python train.py --arch="convnext" --model="image embedding model" --dataset="flat shapes of many kinds, plain or patterned, on busy backdrops" --train_examples=195000 --image_size=48 --crop_scale_min=1 --horizontal_flip=false --translate=0.12 --rotation_deg=5 --color_jitter=0.1 --targets=["count"] --num_classes=6 --embedding_dim=128 --isotropic=false --norm="rmsnorm" --activation="gelu" --layer_scale_init=0.01 --moe="soft" --num_experts=16 --moe_every=1 --expert_mlp_ratio=0.25 --slots_per_expert=2 --shared_expert=false --patch_size=[2, 2] --depths=[3, 4, 5, 3] --widths=[48, 96, 192, 384] --kernel_size=7 --am_softmax_margin=0.1 --am_softmax_scale=16 --optimizer="soap" --beta2=0.95 --lr=0.0011 --beta1=0.9 --shampoo_beta=0.95 --eps=1e-08 --precondition_frequency=20 --max_precond_dim=1536 --one_sided=true --adamw_lr_other_params=0.0018 --grad_clip=1.0 --steps=6100 --batch_size=512 --epochs=16.0 --lr_schedule="linear" --final_lr_fraction=0 --warmup_steps=180 --weight_decay=0.1 --adamw_weight_decay_other_params=0.05
Rows from block 11 of a small image embedding model, named by matrix and row number. Rows with one number within an expert belong to one neuron, the router's apart. Each number is 128 + 24 x the weight over its row's rms, rounded and kept within 0 to 255. All counts start at 0. Numbers have three digits each. After the name is the row's rms in percent of the matrix's.
Before each expert's rows are labels from the 100 images, of 14848, where the router gives the expert most weight on average: "top examples" is what is common among them. Only what is clearly more common there than usual is listed. The data: flat shapes of many kinds, plain or patterned, on busy backdrops. In brackets: how many of the 100.
# router: slot weights (model.blocks.11.mlp.router.weight, 32x192, trained with AdamW), inputs 0-95
# up: expert up (model.blocks.11.mlp.up, 16x48x192), inputs 0-95
# down: expert down (model.blocks.11.mlp.down, 16x192x48, transposed), outputs 0-95

# expert 6
top examples: count: one (76)
router.12 099:111094115145121122139117151138154133134136132119149131130061143108096176121121140146142078081135154120146121143146134111119198138154123104138112092099141127151133143142081089136167164168183108167133126147117137113082115117150140127128137084105087098121079120143114147089123099081114126099
router.13 105:128155134117084161135092142159179142136128101151129107093082119161132116133105128134093133136157098137112171139158154135106146156127092129155098149136147128168139142105122117163115146151109108174126119110151062120117182105137120114097152164139064126110124123093114147135165124137079151118
up.0 095:156133099162174162136159105108138097116147093138135128125141098129097081154120137129097118121103114172140175134158083116137124176110141107118122126146102100107124130128124134130125130117136081119108202123122153121130157093115126120096135151159136130128115102140154118147111105132133112165
down.0 089:146136108104096100134138125118111148163154101132152128132120110097102096132152120141111178144138093124148089139094140160146143114143155100088089100141124130095143086133143105110130142133130132172119125119136087131161118120128138128147152120087104164141146141135143153140195149125118133123
up.1 109:103112172131113170138105110137142133125156108140146169157116115141127149153150132153155134132123092152138157145127144119156101120117089110186091124105194149134131122177170147121126120143120124121104139126131112085118177130147123113123171105141132141157090136167124132110126155113129135103
down.1 101:112124108125152127107186126172126159120104110146125159141097099125128132105127119113108141122120128150162121139152117089145095136134134106137117118078143103083121138094113083131091149117158099110104090145136122092106156115141138123113113127115150136168097157157181112135131124145119153147

# expert 13
top examples: count: two (41)
router.26 099:164131140094095151142097133131111112098163163102153180137111190107142146150125201104147097140141125137126106078148137142124130142142120141088143085116117084113130132156085140102163112106137159124136144131144134071100164137092113089148155105141153139076118158095141129111089149121126116116
router.27 098:123108157118128150175122120124116128136157150124144116081100192114133125158135080137130130107128167131134088113124142102150129105079110139169125095136135156089126152146145137142140128058137100133145157093173134097121158126138088115130098110122141149104123118123126156151124099152093112131
up.0 107:096136107115136134172129111116134150144154136139094146093128115092113157092142124193150107174112148123086114150132172134162094135095138111173091112091147151131167143179122141164141118149150152123138155117158100129115195138179136120145107116145150162141123106151167155123127089141083140134
down.0 091:087126136108157157138132094132127101121141133101171132143098172100088085162144135148159146140184108140161111122098098127103133167153119131135122151137124134127126112105118128104126110127104118102164114104104127123110147127112139164158102116123109141126164159150117114138118163108094141168
up.1 104:165117134142145162108135159108180138104132125140127106112172087120115106133110082163127120165122105127140092125126154160142123125132150163137135164157103161123112119107139125090141106112111149113114090122147132108087162079161089176114129099148097109102124108141128144117116113127102142117
down.1 101:125147119104101113122136178148197115146119114150131121118119144112118094145147153112115147113152127144138083138150087154101150164092124158144113137175098118145101111164152129119139123117114155128107116103123075108117145081095131151104114123141109153074155120081147152149164136098105124129

# expert 4
top examples: white shape (48); count: five (43)
router.8 105:090151137140131105080157123161154134113113100121152142111114148157127132152105146121138110123165098108141086126141115109133161156107132075158128128117134149111132127159103152105125138074139132088151116086152136138158128133143111134085121145124132104103139103072154140163116150163149110117
router.9 099:106119095142127105127175133144140127132151135105138150095117146133139122157109155109149142111165127077120129153178117164107147192150099127148115116154135094146146125128085128126154167048134112135154095125148179128124101127136114112125109117119098091116133125104167135134120148101116144104
up.0 106:116153134141121143167192117109089129126137128119091116135149116133146155108151135149131144118174113115093168159130112180136137157154129177152111104087133109121122129104111142144134106144161110149172120136096131155114122126149138147162155121154136142167130149155097116108113154152168131078
down.0 118:123184156147129138149107092109106135131120127084141106135098145122166165137170093091157166159107122133132169104171109130103116165110092131137113144122097122116110126116120104160124108123118080186159121161120148120128120159120157141125135143153113132164113151135141091104125161105135105072
up.1 094:118128068085133103081164119157137145145084109138155117167125100119170093130096107159142126115122138110115125156123141115103122146123123119141127157077136131109140138123116145130093129110132116110094121100134150125103160107152160165155152160146120171078144118128150126111133123124138111138
down.1 139:090139069140120121144127131143130150160133132125122115135124165106145108131167103096161171111147107130157143112127122146112140136132095157154123131171128117153154127129153147162122130110126126094098113133120123104092154134130152148137122144156078183115099162167173131133094145114116100135

# expert 8
top examples: white shape (65); grey shape (48); its colour: grey (25); its colour: white (25)
router.16 111:141121126135133097192138143124109074132153143115095121107140091150105166130117107104141132148088153192105119128145114136133146114124118100129142119110095147153141069147129150147137095135129124154095135152125101108138093109120095104122083104138141131128152100105131132128142120093184091122
router.17 099:191146146118089114144158132109135126096183148126134119116160151128111114087094103113122116113093156187135074104146123117126146156115118137111175111138128121143113119122085110089139142115165104137113113119110136085140101139138131124145099136110161072109112139095105142138128165097107089161
up.0 087:129142142160120134103131141158106152102165120103123138127134148127146128098177093158184132106099141112115115145082119127112094126098161108131119136101151146152158148111101142153152098093100175138169114136138157124112137114140120129127132134095140142116147154097166119113079113133133166122
down.0 108:116160144111136163166085096118103112119126165088171130176087166111165110166136113082141130132124119116139121108127122118139115128099100093159160115099148171090114159110138105152108140072149128144125109157126154117127145154128152169113136108121148126164125125126135103127115094148146123160
up.1 097:128130101164095083111147102093184110113133172148145082185135147148119132144109124160153111125096116133134161144143139169157079119143111109091116153112160137115148122163140141101146081108146172110114097125097086171160085146102126085136142160113134132143082124113200137117113132137146145136
down.1 091:110073129140148112138124083126147126124146100128153163123134151142144126145126140168128117182115121093121094118121127113178135126100118094108116098125140099131088116120142122127100106130114164138167147107089134138152136134133128086164104100103123135144094120107095134191131090134104149136